Rows from block 7 of a small image classifier, named by matrix and row number. Rows with one number belong to one neuron. Each number is 128 + 32 x the weight over its row's rms, rounded and kept within 0 to 255. All counts start at 0. Numbers have three digits each.
Before each neuron's rows are labels from the 100 images, of 14976, where the neuron reaches its highest value: "top examples" is what is common among them; "patch colour" is the nearest of a few named colours to the mean colour under the peak. Only what is clearly more common there than usual is listed. The data: single printed letters, digits and signs in grey, bent and noisy.
# fc1: MLP up (model.blocks.7.mlp.fc1.weight, 768x192), inputs 96-191
# fc2: MLP down (model.blocks.7.mlp.fc2.weight, 192x768, transposed), outputs 96-191

top examples: capital; monospaced; the character W
patch colour: grey
fc1.638:094086089137164125208143094093125120145090182058105188095090067197112149096123130131152184187114081118159173166121083210157039119099143139129137114095097122128079088098112119141124150070155075142143141182120178117098156110096115104105157142103152071181115072103125105143101137124146108128
fc2.638:114222128161142063114086126146115088149149106130074182155135121154122165143132141126104167075153160127118115091170110067133180148103154132155158164103120084140140129114147201113082055072186155086134104171137095109125129147116145132105106118112084111133164129133103127153071136107101109063

top examples: sans-serif; bold
patch colour: grey
fc1.139:201129106152136079123157153139137090192149143169091090061144127135111098143102144124139144136189145110118076140186104174143034065068164088135095152113146137118137140122192135111135110141116129117133151119102172129180183182087194099151128113106165114147126179120131120160094163128129168125
fc2.139:158117124124161143185080131156100155115107148137145115117132118140167151132114111165120117164086084117172112083056118118130116140126143119148157151127116076109086192086155127089161169141123181177098170122121140148056128142123202069172151158153176116105144152131098111116100157137101094120

top examples: bold; sans-serif
patch colour: grey
fc1.695:136109104170108139160144119178051154166139115102101144118190082190110134142129094112117129101107188137138192123142110107131108140160121151157101101015131111141154141090155141116115088087152175160116148098028169126130151222125123112078118124149130127123124131064088138169139088170145146163
fc2.695:147113136157125133088086126138052076119071134161148146076132171167164149094089074136166085134131101112185095115116124142171106131133150101116133186102146135112169137139103112109105086186210127154091133164072096117133092159138164148138133141163150131167168142107129153098120144098090074093

top examples: small letter
patch colour: grey
fc1.183:124136155174120121062102154124148135139103105121117123098133135106180140118108116110119150109166117117145075171154166196190174134132166113115107134118149160200193132135131151113133117145089196136161089177144168090140060123140133062128081081137114169117179063145148114126144090160103082150
fc2.183:104121090136167144172134098101099154077069139114113149134134082078093090118150115115102135129087136118162175095109049123172164179113111148104085054133142123110165117132153102096194150134126120057109175151133158127086073136159143181122089109129123111087129152127107167059057176104173111069

top examples: the character #
patch colour: grey
fc1.337:147110127133153141099124117127185136151068153133151138098128149105094127125125114109190127127202158136166123111170095168124213073107204159100093125109135123191153138162121172157116114131138141128134174124126173115088151164149112122118080105161135168131123085149133156137122076219123146119
fc2.337:127116105151066130176120057133156167105079172135090086108134097167185153119132152156145116118113081095126099144125147107142084151128137064045105183099089159117157137109150088111103130155148100096137079136120074108109128118059104205078122136130135095091148148139085100198194161131116149120

top examples: the character +
patch colour: grey
fc1.212:128099124113143084152207129083138143098128172165128192161147107105109149156091093108100136146153151148106150120088144119109099096106174137123117153150054096158171116133182133107111205132126067111131126167090124169128094145113156128112055133137097107126114121091142159103111114131161177106
fc2.212:180091119132101125156179204120163095117138108131152143146137103194153137134070112137161145043137155120098140154126053122109123142150146162143112156096121167152136178100117107123139179123200132115143208149157091111096118194119121134153097171184148107152113115144110106173145110198118170126

top examples: the character T
patch colour: grey
fc1.205:080103165096153106124121131113129141096175126182140150123146165136151098165153082133077157157108152118114171107161106184154077115138081179182135131065135137120133195128112157151157111125184176156166213105155158103119155085136147162103146160163136198100185204207169125146147078123210152117
fc2.205:108183115121149099134093142126118088108127130100112131133092113140113162112119205118126070071120110142137144137084213095156125108157151155108092126149134130110158109204115077065138131115121132108113090098157172126165113149091159142131173194130128132113119110090094089171220169189157196106

top examples: the character z; monospaced
patch colour: grey
fc1.95:095156109079158139128157150095182114167194139147131128157171191152158185078147150118102158172096175102111112161166160131121091133015178120087109166098164185183130129136109164132134099104193119094148148078160153158144120146126147178157030079135145127097173121097100126133161121117160142127
fc2.95:108103131138161057107150111132066148134175129108144057062134136143105092131088148127111087173091184136116086115159096090132165086143183154157129108097178105129065156106127156107159113179152183100149147155126145161107126009104130121124109108133122038167117136127152072130106117174114151080

top examples: capital
patch colour: grey
fc1.744:179108109164099144169137136164086115144142158145140120113128159120133113113076140143089120141140140141092120046127155149101119103140081105145096088085146166186086083185142089152138127094101084178073065184130091183072091137088122142135124129153101103123126099175157088117084134134062172149
fc2.744:183096112117161172143182188179100072115094101169086128162081109059184137152044105151106030139128170093128163122147120142144171116141141139128139120170106089100147096119141173141129161189073088146095142106125144137112164145138075104107135098119140176106088074110157132114073136143128112145

top examples: capital; serif
patch colour: grey
fc1.352:135101097107159121104102156129120151103135102103132137156143104120150118133143182147118113107099111141126178108142125126161096149144079172132135145071181107099039073139138109103118147124119149170108097139137126087167140106069170180140146083156089128105163166071142023090111194095125073181
fc2.352:144050208117160115156079079193128089143111085151097065139125111119060089137164140149101080118109124134111167083098185107179086112083157145171137109143109108150133091110127128082108144117138164086132146181111097140103115146126145061151127157124122163107144108152145142130110142172127146104

top examples: the character Q
patch colour: grey
fc1.608:141135172139073204160180118133139180151161152166143130106095063150124132145131135142138106117147158139128066091094129109134103168088113114183147112200107141184152060187126170105138130126130098146160053124109062116149134125126181120128149119154132111133125145109187101115165121203105112097
fc2.608:174114142148168113150156125161108143106112097126139163114079196060067058129100090142064131121136182136129108116126161120080127122115107177142132186087128101107126139076120107097149067081205077148120140081136216103102105184107161142116139117154143081155103179210134116119115149124027195134

top examples: typeface: sans-serif; small letter; the character f; the character t
patch colour: grey
fc1.596:150132145137085105093140075157152161145127125074157101100163128188094122129130149138080128098141162144143097106144062120087128162129134084159111113156103130125071102146210098151087143119173121125067120141087102180114108064140116052136180111194115129032117121123128099115098053136161124159
fc2.596:131048100128107149075112127103138128140129138110104138177095153080110163095098132155135110143088132152110143105184150095144131143117126146158128145151161147141115125154161141143131171080170163130151175183073148084127135102166115112146169172106105129094122069073091092180129161076104071140

top examples: dark on light; the character -
patch colour: grey
fc1.484:199124075174100100094112137128126164089145162089164080076096130127121170124109132050162210145106176162111181099122170094072116145128164122094102131105183089152111087112139128071113083108184097166137136165151121175141095137139063059100082121105136133179116095093154108143169138151130136160
fc2.484:132106111137128101074054119148135161122192070186149167154117153072099075111132119087131088095166089126116074128085106184139113175106111102125144122076082116127107114075157057124107106147138145174136085126103093134081167110121136101106163095133122080151113141166079114102143130090149173180

top examples: digit
patch colour: grey
fc1.667:127165105180118112109130127108106184120232058158081156129172172139132069122100077087099146096088118048145171111143173123112106181145089091156108110125137103103126127163134146072102095116131127117163118143166122084169141125089143087143119085111114133171110097159110092061143121094158115089
fc2.667:140132082132166081178150154153179132117135110092163159141138125119134090142178145154139040126151071172166136110103201077073101129151108133137076079112104140071050108108120103093150159147090148129112164109165093102182145110159185092112103125120086083116098091109053158121155115188136130063

top examples: the character %; the character =
patch colour: grey
fc1.128:137114130094128103127159102070092175107085149122207159098115122162131118109197117097129139112167100080072159098065115099174128071112044176146066167169151172159140135122117140136112075108159140118171098098131109161179187085118162119126106086125113137135130148089081149081120172123128147114
fc2.128:154076132079118171121090153108164205127148179168129174106116164119139137155132135167201170136138193134132151104145125083154115174145145167189098053125137142131093116162119112144146141111103143102121084123089181166080105176177139088123060121121112109123167105172104114205151144152123171155

top examples: serif
patch colour: grey
fc1.122:107105110096129144117117102122127111160110149126147106131118054160106134191077119066134134195086160110164124136126136115114141134119149124095167127178122135099172166126127103096158118146101162145101106076136149050151079114143105139167082124177125185140119134091074179112076154152115097106
fc2.122:108101156099149137102102129118120083125185102163122094150110154120154126097074123121138106087179105119123171089147113122083159192166090192166120181168128109140120161134143124169119116097145090121125135182080161191114088101136144108171165173156121118175131107125141119155159152091111119081

top examples: bold; monospaced
patch colour: grey
fc1.658:125150084162099067079139158150089171099108087110157165114193154149135129103132162116148139124140145143083146121171132177133181087158068086109113135078149152107179121184116159076122141126104161108182213125134120190155147130124123136135133096139101125140102077121069156179134118137124165117
fc2.658:205145067111127190144113104148178151062131109116148129133117158079170155096118110124129103188127165148150131111158125088154175149149124172178115115090102149162122141178093138126112082083118139194123090122146199117119134064111155145132154098093138183102117120189093107128115161155139097140

top examples: the character *
patch colour: grey
fc1.702:113120107143182145135120107103114115183167117123161114092082127090132127126162114156094121101144091159091104161115108103131159117119104109144163164122103129091186104132110156126103209156116152111141125163128148136124132147137111104162156116149097125091097094089138102189125104069105070132
fc2.702:152139141102172134108116152136151083181089148150056124107145145133126120139170136126136152092151123136101122089106098225170125136150097108107140128118076139095074101143137147124131173182112163135167126076073163102123121151110127164088175072120107119103098140106153098133133132177094098075

top examples: serif
patch colour: grey
fc1.235:129085155111103175178217143124145102154158131109105127104177148139124118192139161138106077124058135167112099120150153120109081137095113091096118190094127111148180109106104129103084166092174070090130135161121166120095141137131117131159133133150180128138104108078124162126164102118118146144
fc2.235:120159130155157090134071110154160113097122156130137132118131130187122158118116072089186136091116032139148152099129115178119110112129069156082146160166118137167133155105145143101100058130071104171175139177140173133103121132166162155121158106151165136112106156077107125152094205102111131112

top examples: bold
patch colour: grey
fc1.309:128082078094101136098117050087112140148148152066102068162069139167169181125136118189095078118142148150139123153175099146112093111152105120064109079134159106145150121097143164121159137163111125164115112111085094129117126063130135142140127123140129154102195094071146132133127108170188154132
fc2.309:170156170204162147093115108086111165082118072131087134124177123164097149161161076120095105088128147140099155206178171126114162143111163119167221191141202108180102169147106129161096154087168132160133099135146122095059134089176139125132117057133137133148157135172113147139152081110113070128

top examples: typeface: serif; digit; the character 7; the character 2
patch colour: grey
fc1.421:158133096116121101162122147159188139144138098121151134130084142150115093185100129184126070133111108147157140154145120117147165077128143133091149143157100123069133103088123137103147053145120210104161066151105140162103102098110096143117192141141155139134123113132094142091141133109161145151
fc2.421:140159129150085151128122126090139137200143167100099113156124122099095125169119194096128135144096114116140070107171074121150126121142099164082190144116154113159124136167178187150154165052133091168126118161111067172156114095140113128130162125178146104161105175150144129103078053142151064127

top examples: typeface: sans-serif; small letter; the character f; the character r
patch colour: grey
fc1.436:180086143181098126152144084148095157081236089152097196126125161154129064150124148142147128118121059129115149104138084162170157133143181101103139133119171143120137125120148165122102145065137124148149107121116057107178132106125125115078158081132157121156114098118107117077152107101122119127
fc2.436:115119102148117150108091126126126137108120146121098114136162140125120155068105114082173035117145135126149150110091128061132145144146140078051096164129170131173170170199143117158160161167170106146156127102171134127133119153147075118104109114144138165109079158141157073144131103102109132149

top examples: sans-serif
patch colour: grey
fc1.603:185141096136112129143078122093122081123084105118102141138132075114160121150158174076110075138115147109096094158180104142094081161109121135156096133145143132135089067118117137153098139108105088173122081068091093131123118128112150128133119087158178145114188200129105029101097154092151100083
fc2.603:070166131131113142138129147077094147136143168117132082086120163153118080130109162206142125107085121116081118165095134185112127158078171135143078123149101143183127094132221129118127115156161110129139110089111134144163169121081133165073113077084163143109115135197089134112174124134136154144

top examples: the character #
patch colour: grey
fc1.685:174123122141147101107133095081143148081140049135174112132125122169142129110113110094131138116126101111102063184165114124177137094092139127142167083100128142138096112146109160129085129149127129122166132157127158169157129188175137096083104116117138144098116071132136081106127147128142121097
fc2.685:084130155106143190162076133124128097148073110166058127105131116127143120035158142173118076136118115105148157082138048159156149190170158093163099113145080130146177116064098133116061089141127116116144082142108142140165147150162099125124086103154174152058113172112105115168097184110159195118

top examples: capital; monospaced
patch colour: grey
fc1.442:102176165164073140099157163086150109133132166059064104122167114106106197187153110089118058180126131155109145150114124087104149126146123142113160149151104113132116171104109101159158114091116076114088129084110119118105145093105119133136088099123144125056165088112165090177085128126114086118
fc2.442:098157109104101150129116135132140160114161111155155125147148152159109153056082086126136155136115115151120108101132077141166148096135113205155077143102144139050120091141104141114085147168132118098147119105126115072170088136096148033080103107149134086104111098129154068141189138130165132125

top examples: serif
patch colour: grey
fc1.169:088183103139149082086123167114100132138130101151131173091082154104126110203091171152152157150145160127155209138193159089153155176112134144064187093148134070123116155144092088170115151191196132065118202092150136177155161105182141158113140119086131170088113131136157119106108168114104153180
fc2.169:130114158102155126159191113099163104163126172147183105140148150139132104093074166150093101137153114148086106167077137136114128149120175154150134149130119141113169122129167094096071091143131056118165139099137185108091150144145176167077143120116086067098144086054140158102141085156074114151

top examples: digit
patch colour: grey
fc1.354:133107099133158098103141168187145138138184102146111119118098099168088092172190105172143163105118156146100111141127169159062190089133122109108102120116121137137121166107136116130132111162173114100149120198108021123081136142095098132190117092128106049084142064110155079131144210089104134084
fc2.354:104131132100117093119139106096166110073145185111144144150070147121154124070131113105095134136139076125129132134168058128191092171123133209106104121172061138091133164106129195113156070149136132129104176177147126125129119134104152128153102059095101193067157095155140128139115164177111143110

top examples: the character T
patch colour: grey
fc1.671:103100135155145143037148157165133156162086172119043140136161161095114191167112104150111090131179120086116214129128165135098140120082173159145129126103136068136086138129125153122080119119133130088132121091119089117125061123134143130214115135138129069105095115088132100148066182099178133158
fc2.671:112131172153110149109126169151164150143173213162164166066117125125121128039156084175166136155124093131142125136190142179124192173107189101136131194153147162069122161105153100126103112094079144152121133123144116113115164100106170086102157125142096077126111106164198156073116136109177158157

top examples: the character z
patch colour: grey
fc1.392:162176054121111118137114064125090189068183118123113146113134080118156124134150113110162131111084147109085105129169134148102079062105151108146101132122097133138101109155123136126149108143152150184154177144122100150135104127142157068112085152147126090066145120170111135136136124130226072097
fc2.392:113164166108092126170137120047151087137113144115052180183097147169153147108097094154130105165091143080103148134115111064111063175125106126105207132130135117089093121110155125102117090106108127178139081121156083089080149181117116120146166158071101131127171118145126148127126159134169082148

top examples: monospaced
patch colour: grey
fc1.153:119130105142192110114161138106117089107112066099115121157099154154124147152115115164101152101154145160106134190080152162131166155149146092120090183096113154172132146111118173119107121108199136118167121137149093116140185062127140151162118157166120153115147091117146072171123146092120114177
fc2.153:109178116190135125105180151126133152108102177087166153166137107139170146136127184173114128126122061115111143189132160116144068120150122116129077149059184156134114117117134135155095142118089141103096115085191128181103157106133143184209083146159090078162128185063147074177130137139183150154

top examples: small letter; the character i
patch colour: grey
fc1.725:180121166134160119152117124113142127125208112139153145063101099150191116111150136132126081097121115126090168128101152146151078133146143109151118143134107115136142167196144185105186116084127114105167123129123183156118124104153140096105162147150158086114132137151124118163121024165157142082
fc2.725:080094099080127184111105127180049087174120096160186076085156106050143107170152156149137173147123155137141164090122109121090164105156133112114142091171129093104111114124109090129208099055130078161109071144145133079135102168113164174092112148102039129090087161145155137112118105089138131125

top examples: capital
patch colour: grey
fc1.491:197138145149177099096152170126183114126127107093094126083172199127135159078159147120124075183111143125134180148114108102171170191077109128101042137102065127211155086159128148139112141144132172136129129113093157109135138078058190148160136159114087082138102150126119105119129167140143101127
fc2.491:126124180113164133112179145134126111143122119174084171095164148117137112161101124145086134146081155157126143107091170134092127133050100110120150105125131128143082123074129078105140146087124130130203123095132077105174133103133132116225156119134115144175150116117128155155094127115179149126

top examples: the character T; the character #
patch colour: grey
fc1.731:110120166129071114156091156106165198142126164142089150128090110135134106153149111117025141127151162160091192168148145150149127123158093126136169192117134188155139133060129177116136152083164150126078155141099142144126147125059114141117099069158125132094141092126110111168142148108124115116
fc2.731:117082069111087141115090105000082157131110161105190125185105089157093114149174116100125156193130128144148065138109124114127155137125083128124121140082201110163132116099118112125165164138113174107136110164137156136203122176181155146160094125156130144104122170078167110154145119100153170135

top examples: the character $
patch colour: grey
fc1.3:123091120126097095114139155099176159068141037118149121122190114115093166117105088091196166125204146164126120077073134110087127163135136088152068109114107141147112115127145165109115158155162155124124167141131104090115048161123128108182136169114153109125095131105137069080205153121151155114
fc2.3:079117128146172115171070107138142080171110198096139167112159144145158137092100173168161106074117092132101200158132085093130171074057105071152140131132121070065094096136195127188165110142123088093148142155153129173106173065099123143113126112172112115180142184140186129129156095167144093135

top examples: bold
patch colour: grey
fc1.694:086080086148150143093159122148112173148205155112124126148156119132131150096098075118147154184119160133127184175135142117077163145123109150128135136052118134095111080145176213205120145150182181172124105141010171132122168134193145149112093161106104145167159159155214104124137131089135136172
fc2.694:149157107162111102151103129152069124150149120123135088143128131139139172046155109100106092117127063107147156089069107143132132126134096136127118140163108146101151067126105135132170125098082112155134137125089094162123140101107158135162136156152200111132141133137157112093087171124098080058

top examples: sans-serif; bold
patch colour: grey
fc1.117:091096124084097168137189139114098142176113087091086123158142141121104138134116121097164147155193096136112069103153089112100140159087195099098140123151130147092188130126096084057142126137129108130126130158021129121169174188191158073187095129123103157120148137134095187104155134148119130084
fc2.117:160142147136133083117129077120101049138142131102127136143151079164138164173134071145174108082141138083171161112131122117069045115134151083214171135147158093124138182139141133114136120022155126170092207054091125140140116122147160157116143150063157150153134140113117169114105121112102121091

top examples: the character z
patch colour: grey
fc1.461:159183103124163140157119099167130088160098099138146103118137096160146095118138118146133166143180100199068090101129092131123134140110125118051092177130108176173156128121131096124185121172145110089139211109126215159147166093164107118161141146150115097125116137139043113106087133184171164145
fc2.461:224167068148112116099097128113103112176113115100107122113105154163173101136176144126137146143144123135113076130159101102125137124158055149117084159130170093147138162171173173055179087163145136115133172136152150041085146196137122086119129136128071099165065125073104139146136082092094133101

top examples: digit
patch colour: grey
fc1.137:173147144149078144199108153173146138098145078097119145172102148081129096103118087108165156119119110099187083153131118160100171103152079090204052118101138116104092069138150111147155053191143164158069169168143077095111163070143156064054160138134219117141142109100109085122127094155143128103
fc2.137:128104099126125099129093094096049153119151077130145156144136133091098128158102104142144071124157113136170092129114173100157089150123156111145179146160147126147144068184130182194053133152198171126130143120101182126153170172147090064117096142073084128097137088088125096166166131162103104195

top examples: the character +
patch colour: grey
fc1.453:121104133171198173176102152119168100122140099060125144101158074100137149162164102116099149144145069137125052155171119151165167161079119164103151116126125099123121106126100124152131081082117102064077116086120159158112160128170102139090122115158123154184081081108048105119120124141080127193
fc2.453:169098097085100130174027157126110132133054145115108085106146113136135106131122117091080069145072094119115081091115082120117188099124181137137151169111137146108077107155116128136085140186091129146132103150108128099154035116107162105152156155103153088180046131105116160122154152184168090096

top examples: capital; the character T
patch colour: grey
fc1.104:060102088157155110175114178090125116131107133169092112103127107138078167139129110123140113124183198099099176139158101129153122123118154113108104113149079123132127119139086102078097112079140141170143126083161138208154157180192148121113185157059122098129121141141074172124168135070149064099
fc2.104:096123151101149115170101159073128129147119129172156175108110139076139096093090144121132106055115125184162131120145110084134128084109096079085103127079156137095169096138061108137112142130135167130172131146128127110109193132119126103141082077120139071115083123176123140137115145147160087180

top examples: the character =
patch colour: grey
fc1.587:073093157124125086142129086125163110132209154139135110086135163099175154183183164139158092121106125123127102137093186165161099093063159086098110104093128083117122123101094119157140177134113122123122149132124142176149142108167095119140158075132127163134191119137137179109154170163159069066
fc2.587:095139095109146157188153142115153121138105078183112118200074167161142106087141102149093106150118141154119137106139153147129188170113098121122150126080159162122110127090111104129087151143175103163129168156124097144153109093149158135132129139105044192050145077177202132109118125106046144157

top examples: the character =
patch colour: grey
fc1.644:161122076078165085137100102127134090111125170184079091129109105120129132127146067109098141109081156194129095036078108124146144168087130124055132106144123136098146179149106125165091126133146141133100136128121136148142151135146112091170119121127121093136114102103082126107099184148144122142
fc2.644:114158143149167161062131137114079144172137164134161128148121176166057064126111081164089168153154174119147063068117108124154103130121142128122087163153126149079052116103102083130133162119117113091156094140173095108157120141121081116152131131073116153094136136116112126178176136179033122166

top examples: bold
patch colour: grey
fc1.336:139175118117128110137106100099108184156114105122133136141126137142122136173161102051133110167061169089197114119086155144110157127167108125184128078079134138138134102131205145136157108181108099165107146190108149145149136150122088177129106138147119126156124169149095116109070162146204057116
fc2.336:117109201120109141181162114100167121172093190105157116095097167127115142141114157149134091111147103165100154158139128084119097149090170075125135153095144111103097178204162082141185109077150169108052142135128123119165140178117150121125038149162127121117102148134110083080149124164169098147

top examples: sans-serif
patch colour: grey
fc1.493:170154094183169140154106107061139148121126064127128092072139100114105107134137164155126201171124122164142177113084125136106138176104127110101152137179114106075079132200108155143096131176179108152049128129138144118095140105160147138195101113166088124112151102110086144116112147117134147150
fc2.493:080147152141139111069142100100087159143138087131161118170173151119167092152158129053127103097138052122158140116151146119123101093138113069158102077166124143123151111147152109149172119128099136160116154104116164151185119159133153156155128051184148171073141095140122136145106149165129125142

top examples: serif; capital
patch colour: grey
fc1.121:096123170123170153096115173113154160094110127085138107113137090135057161115115131171087151120119127158117125141093138133154113130146170152181105139117098075158155087165116145109153137129099137088105156093130124175171141082143212141104056081126148145102163088103083167152112122136136121122
fc2.121:119173117045150112122139141171156177136111109127061096062117117184157107090101096150085172141116149163110067101127128065081129159133140179092094130154128097169082170123206124152116132117082127100072142165154136188177086137121098121107139135109082152100089135085107133141129112119115128090

top examples: the character +; the character #
patch colour: grey
fc1.454:156119135121119157111076118069150148141163122116091155112170145129123153133168124106119169064107145140150122132090097220138178121115091119122179084205121094146158148112105166191136119148052122115132133089120118157121173118128166122137112120134146178101149092096168166103177157085116102143
fc2.454:077118119151121205166023147075190114089119171082144163130181081101133108141109213163124120099163159106140118144078181155139116140131094099167117122160145144092127125138177124147106088107155162120173106123133173164072193096094111095112144130148145091101131102154143140110184128162131090115

top examples: dark on light
patch colour: grey
fc1.451:156092142112158096151168140172122120154127192145073110104131111112182120156122136053137109102125170072124173110143107227082163161104094164103066137132113094082125173139111156122163103110212096136162122144086132132055092126116063118136087128133173174144139096153160110099124134129182129124
fc2.451:133122113139097106064103129098132096147110085134126096118087138099150140103148160169192125043123106157136149105134102092122110128189204142119113119092121168145139155125172106077063132119188156120111123147125119119138160103149117120147125124104138162142143145123139141145119163126076031118

top examples: sans-serif
patch colour: grey
fc1.265:097072158139043140135111119146098158132159156122118143142189163067167169157170139108128121115172132098164113114198124142079105087107139081095123138139188156141114195102121137133113109125147148140127098135080146179163128106142104140118129134138119112145109091180187084117116145128169123163
fc2.265:092175136112064107086183142103107098161156130165157107098145076051113138140165141119110115142115125083089092130111104134117096135122138085105095091171093129143156156124145152145123134068111112203135182106139085158064154098142125183103075117114179120124164163106098159176105180172095121046

top examples: monospaced; the character W; the character w
patch colour: grey
fc1.665:114148190087092118110142107090133080182073116174108078185163107148100099107131136133101192164140120082101181119106165109177106105089109088157111127188131131138118109167157093132131094135132094146120076120156168145144185169165103129117012120115153134126138167132089111070120178127127121126
fc2.665:097090155087124118180074148121104094127112148117109181165134142146136109106188167114194162070146141046092155128162109091098151142130151094134106134085133118096098087151157122140148109116221163151172124120119159105100169139102147160161176113171105185174118102124087140183152145111053146149

top examples: small letter; serif
patch colour: grey
fc1.635:124127101078150109124128062193067109128105201069123166143091118128125128078185115145068163127089120189111131100172155145093131123111104095105142165154136102135119144115127144150083060167189153159068169120129094126127125106137197112115123158122164142144088162088094065085111142145123172121
fc2.635:146133118124088069130052129143115153129123136171097148078152130169112051119099189188091090117143134159125133111070127172089123129141157117104105108182109180132172142136145106129123141130137027069112148098058157187101094147100156130119138120060061190154106144116095105108125150111146187117